A small image classifier, trained from scratch: 3.4 epochs.
Rows from block 6 of a small image classifier, named by matrix and row number. Each number is 128 + 32 x the weight over its row's rms, rounded and kept within 0 to 255. All counts start at 0.
Before each channel's rows are labels from the 100 images, of 14976, where the channel reaches its highest value: "strongest on" is what is common among them. Only what is clearly more common there than usual is listed. The data: rendered solids tumbling over patterned floors.
# c30: last pointwise conv (model.blocks.6.c3.0.weight, 144x144x1x1), inputs 0-143

strongest on: light from the right
c30.125 [162 132 145 141 116 152 105 133 153 187 149 138 120  92 140 152 155 121 125 149  89 124 160 142 142 128 155 143 109 178  99 220 162 131 123 109 150 167 173 185  89 141 155  91  87  73  76 104 114 168 153 112  99 180 166 151 108 173  96  96 121 115 186 180 142 101 122 133 179 143 196 156 123 107 138 212 124  98 113 195 116 176 126 116 133 140 120  38 133 132 146 130 142 141 188 143 106  56 125 110 108 182  85 103 122 129 110 117 127 108 180 181 109 152 132 121 151  98 109 129  82  98 109 120 138 129 135  50 114 119 125 100 100 116 107 131 105 162 119 107 184 137 132  60]

strongest on: light from the left
c30.138 [101 142 105 112 106 127  67 168  67 110 162 139  75 142 102  86 135 115 120 103  70 175 107 152 147  83 116  99 134 114  78 175 176 152 138  83 125 152 146 166 119 138 135 129 145 172 123 139  60 126  87 130  99 170 178 126 161 169 127 159  99  88 130 133  85  82 154  81 102 121 167 127 109 141 111 139 143 177 130 116  82  95 172 117 108 109 161 188 138 109 189 146 129 138 148 129  89 104 121 136  79  99 122  97 134  85 163  78 135 188 162 142  79 161 127 117  66 127 120 139 174  92 136 139 129 192 100 140 115 170 180 124 121  48 144 202 105 113 126  83 126 161 165  89]

strongest on: light from behind the scene
c30.58 [ 90  80 134 114  79 128 105 178 151 142 126 122 104  70 163 159 162 111 133 119 130 115 172 137 153 118 109 154 152 194 158 124 102 160 135 118 157  76 101 109 104 118  76 136 168  68 148 129 117 145 132  84 159 128 169 161 115 155  93  78  92 116 117 167 152 176 109 214 130  59 162  92 129 158 162 103 176 156  94  96 153 187 116 120  88 127 174 116  90 115 118 128 131 138  93 107  78 169 159 156 115 118 100 132  86 179  87 140  70 176 107  94  99 151 147 143 118 151 133 149 174 120  93 125  94 113 131  79 149 121 106  18 127 138 165  70 115 145 159 148  90 134 163 130]

strongest on: light from behind the camera
c30.10 [117 135 165 172 120 169 165 128 131 125 123 134 131 161 106 122 122  93 151 104  97 145 118 168 186 100 152 193 156 112 134 155 153  88 139 151 141 139  99  68 149 124 125 129 180 142 194 148 117 106 136 153 168  93 154 117 194 105 148 161 152 107 149 163 150  98 135 114 107 113 154 188  62  99 136 123 137 141 166 126 168 105  97 140 126  83 148 168 142  94 107 133 106  81 144 119 153 166 139 188 173 149 131 124  64  53 177 171  79  77  71 105 111  75 110 110 129 188 131 130  99 106 175 103 152 119  77  78 137  63 138 154 155 129  93  98  82 131  98 178 136 176 176 170]

strongest on: light from the left
c30.14 [ 78 107 136 155 137 136 114 169 134 122 133 161  75 175 122 122 152 105 180 104  81 107 124 123 121 118  87 151  90 109  94 141 139 140  97 133 104 116 147 146 189 104 128 180 152 119  89 174 159 122 161 126 115 201 115 130  99 184 107 140 102 118 122  98 114 202 139 108 103 118 131 110 123  86  77  68  45  96 142  88 143 148 126 104 121 133 128 117 154  82 171 167 180 131  93 169 148 188 136 103 185  99 129 225 135 158  78 190 146  96 157 141 100 128 121 127 170 140  72 137 188 132  71 151 159  93 170 135  86  79 162 123 144  91 110 100 142 153 114 149 138 138 111  89]

strongest on: light from behind the scene
c30.47 [170  84 136  86 113 125 103 144 124 132 158 178 140 126 152 114 158  92  81 131 155 113 105 168 137 137 168 177 111 194 115 144 121 151 159 196 131 119 117  92 136 165 109 114 100 135 161 138 136 110 139 105 168  70 103 123 133 119 133  81  80 131 139 160 126 164 110 174 178 161 157 101 134 117 107  89 110 120 150 156 138 169 157 153 166 151 121  76 164 127 157  96 186 173 134  58 223 136 130 102 137  86  76 131 141 183 104 211 140 135 150 140 113 137 122 116 134 111 154  90  97  76 164 191  80  78 126 121 112 195  78 115 136 126 178  76 122 182 125 149 105 134  89 148]

strongest on: light from behind the camera
c30.136 [ 75  76 111 127  98 146 123  78 136 136 146 100 161 141 124 117  96 228 119 104  70 151 174 129 122 121  99 111 136 137 102 144 137 157 153 104 182 125 158  94 144 135 118 151 159 133 135 130  90 110 121 102  87 112 209 152 134 100 105 109  73 141 102  86 162 153 195  93 186 114 106 134 159 168 165 134 128 192 120 135 135 130 108 134 152 179 145  65 129 128 128 101 132 127 109 134 103 109  96 154  81 185 176 146 152 169 121 102 149 175 118 105  79  93 136  93  98 125  83  93 140 144 135 128 223 119 108  97 181 133 137 228 104 146 131  97 136  64 105 146 153 101 111 134]

strongest on: light from the right
c30.69 [112  76 153 147 143  85 132 147 133 136  93 132 150 104 144 185 158 133 132 116 121 117 102 121 102 117 123 108 115 123 144 102 121 106  80 134  95 101 211 149 157 187 209 146 116  98 171 147 185 116  81 174 149 104 145 157 136 155  80 151 139 133 160 121 116 133 174 152 169 106 190 147 140 148  65 150 128 102 133 142 250 136  59 162 147 122  85 104 112 103 124 132  29 128 149 129 131 133 103  89 124  96 113  82 113 127 122  84 134  80  83 118 172 200 119 105  97 116 148  50 114  71 133 112 102  93 152 127 163 121 145 139 129 115 169 145 162 117 116 111 109 143 126 125]

strongest on: light from behind the camera
c30.64 [114 135 104 137 109 174 123  93 154  68 101 158 138 155 106 106  99 135 139 128 190 175 101  97  97 102 138 129  88 152 116 103  97 139 176 115 120 166 130 173 168 162 149 133 147  87 147 138 133 114 154 121 109 144 138 105  74 112  97 131 146 171  88 118 136 158 108 182 168 124  83 159 104 142 140  74  93 172 127 117 123 136 164 115 156  62 111 129 198 129 125  87 136 104 107 111  69 123 124 129 158 144 122 110 128 114  81 130 177 149 102 104  72  96 145 147 167 149 165 183 117 188  95 105 166 104 174  93 147 112  50 158 124 230 115 140 206 149  93 101 177  95 190 142]

strongest on: light from behind the camera
c30.87 [112  45 141  88 149 164 110 100 132 178 159  74 123 127 129 146 118 132  89 134 156 159 172  73 154  84 195 144 112 159  85  97  90 140 131  43  57 133 110 162 121  86 137 152 146 133 130 106 158  88 148  70  58 118 148 154 137 194  64 112 172 117 136 111 135 175 121  97 112 127 129  96 139  66 106 144  81 148 122 158  47 177 134 176 115 133 142 164 124 151  88  95 130 105 126 154  90 121 137 101 128 131 148 158 111 114 100 180 142 103 110 112 180 140  69 126 212 118 113 133 138  96 150 116 153 132 141 102 131 148 111 172 126 100 129  77 165 116 111 105 107 176 124 126]

strongest on: light from behind the scene
c30.127 [166  95  89 140 162 147 194 156 153 142 129 173 116 103 105  98  96  71 123 135 128 138 129  61 202 148 151 148  54 176  36  78 146 115 153 102 131 113 136 187  92  96 147 132 178 168  97 108 107 108 141  83 136  84 141 111  62 120 108  55 121 138 166 139 107 144  88 124 102 132 192 126 118  72  96  88 128 165 123 149  88 182 135  86 103 132 138 174  92 107 110 119 113 135  96 128 176 143 130 110  67  95 137 155 112  99 137  99 120 145 122 142 159  83  77 144 151 120 157 137 133  65 145 120 133 114 112 133 125 115 126  80 154 114 106  68 164 121 138  65  88 141 102 128]

strongest on: light from behind the scene
c30.108 [147 149  87 157  98 127 109 127  99  58 179  90 106 110 170 132 132  75 105 179 136 116 162 179 110 147 128 132 130 105 143 149 135 111 109 130 119 128  97 154  83 128 120 196 135 196  43  82 127 142 174  91 123 127 125 147 177  96 113  64 154 122 102 145 114  93 127 162 117 156 106 146 143 148 118 178 115  91 115 100 107 136 135 123 110 106 180 121  59 105 113  61 144 162 119 125 168 203  77 115 122 156 106 130  95 124 169 127 108 193  93  97 124 167 155 149 112 141 101 142 128 184 133 137 120 118 163 114 105 117 151 126 105 182 150  17 106  62 184 121 140 107 134 140]

strongest on: light from the left
c30.86 [173 106  97 196 112  73 105 191 141 174 108 143 183 186 120 114 142 152 128  89 138 168 139 159  69  90 161  85  97 135 222 112 159 147 120 124 119 168 113 102 110 105 136 115 185 146 163 124 109 119  47  86 134 124 120  54 133 155 149 158  80 107 152 177 160 136 169 126 110 110 107 119  93 118 123 150  97 147 104 136 111 154 130 183 132  83 191  64 144 115 109 167  89  97 127 155 151  73 106  92  80 126 135 130  87  95 125 154  78 134 116 137 136  85 189 130  93 127 151 148 166 157 115 114 114 154  99 102 134  80 139 130 151 136 114 114  65 110 167 122 112 104 167  93]

strongest on: light from the left
c30.81 [149 108 106  84 160 109 126 136 101 172  91  81 103 127 134 117 130  76 107 118 166 169  90 140 135 110 141 124 155  87 142 147 128 150 133 147 105  93 141 181 136 105 117 112 178 101 116 155 118 128  65  85  90 124 102  95 122 174  77 131 130 154 166 193 132 190 131 124  57 105 199 153 139 127 150  52 154 118 100 154 128 170 126  69 123 211 156 155  82  63 110 164 105 139 166 141 172 100 141 100  98  94  97 156 118 144  98 172 125 108  79  99 145  88  66 164 118  80 114 150 126 127 167 137  85 179 136 118  72  96 165 101 126 165 151 119 127 142 136 163 115 110 177 180]

strongest on: light from the left
c30.44 [ 79 118 105 121 114 140 114  95 129 169  74 169  97 120 153 129  99 101 171 118 111  83 164 103  67 146 183 165 126 128 120 142 123 181  74 121 101 131 159 125 128  98 110 131 179 120 154 138 149  80 109 160  92 113  95 107 182 122 132 109 163 179 158 126 135 116 111 136 148 129  88 108 101 133 140  75 176 190 110  95  82 140 126 108 127 194 101 144 166  93 114 173 160  93 134  96 200 158 124 141 128 133 170 152  76 151  53 145 147 139 107 107 180 194 155 105 122 149 177 132 190 167 101  96 138 162 164 130 112  58 162 190 142 106 131 113 111 148 105  75 139 191 119 159]

strongest on: light from behind the scene
c30.103 [144 179 110  93 111 104 148 112 182 163 151 194 123 109 169 134 106 143 113 122  90  84 127 109 141 136 117 164 141  89 129 123  87 152 102 159 107 165 121 143  97  96 144  92 140 168 106 127 119  98  46 129  91  94 189 150  90 108 114 149 120 104 109  95 150 106 116 136 138 143 155  94  84  54 132 117  68 156 194 130  72 124 141 195 159 114  87 180 145 120 161 164  73 137 134  94 112 154 107 156 145 138 158 204 126 169 180 171 174 158 193 141  98 105 136 130  76  85 145 152 120 146 149 113 135 146 144 127 103 143  89 152 190 119 203 103 121 151  98  76 103 103 133 160]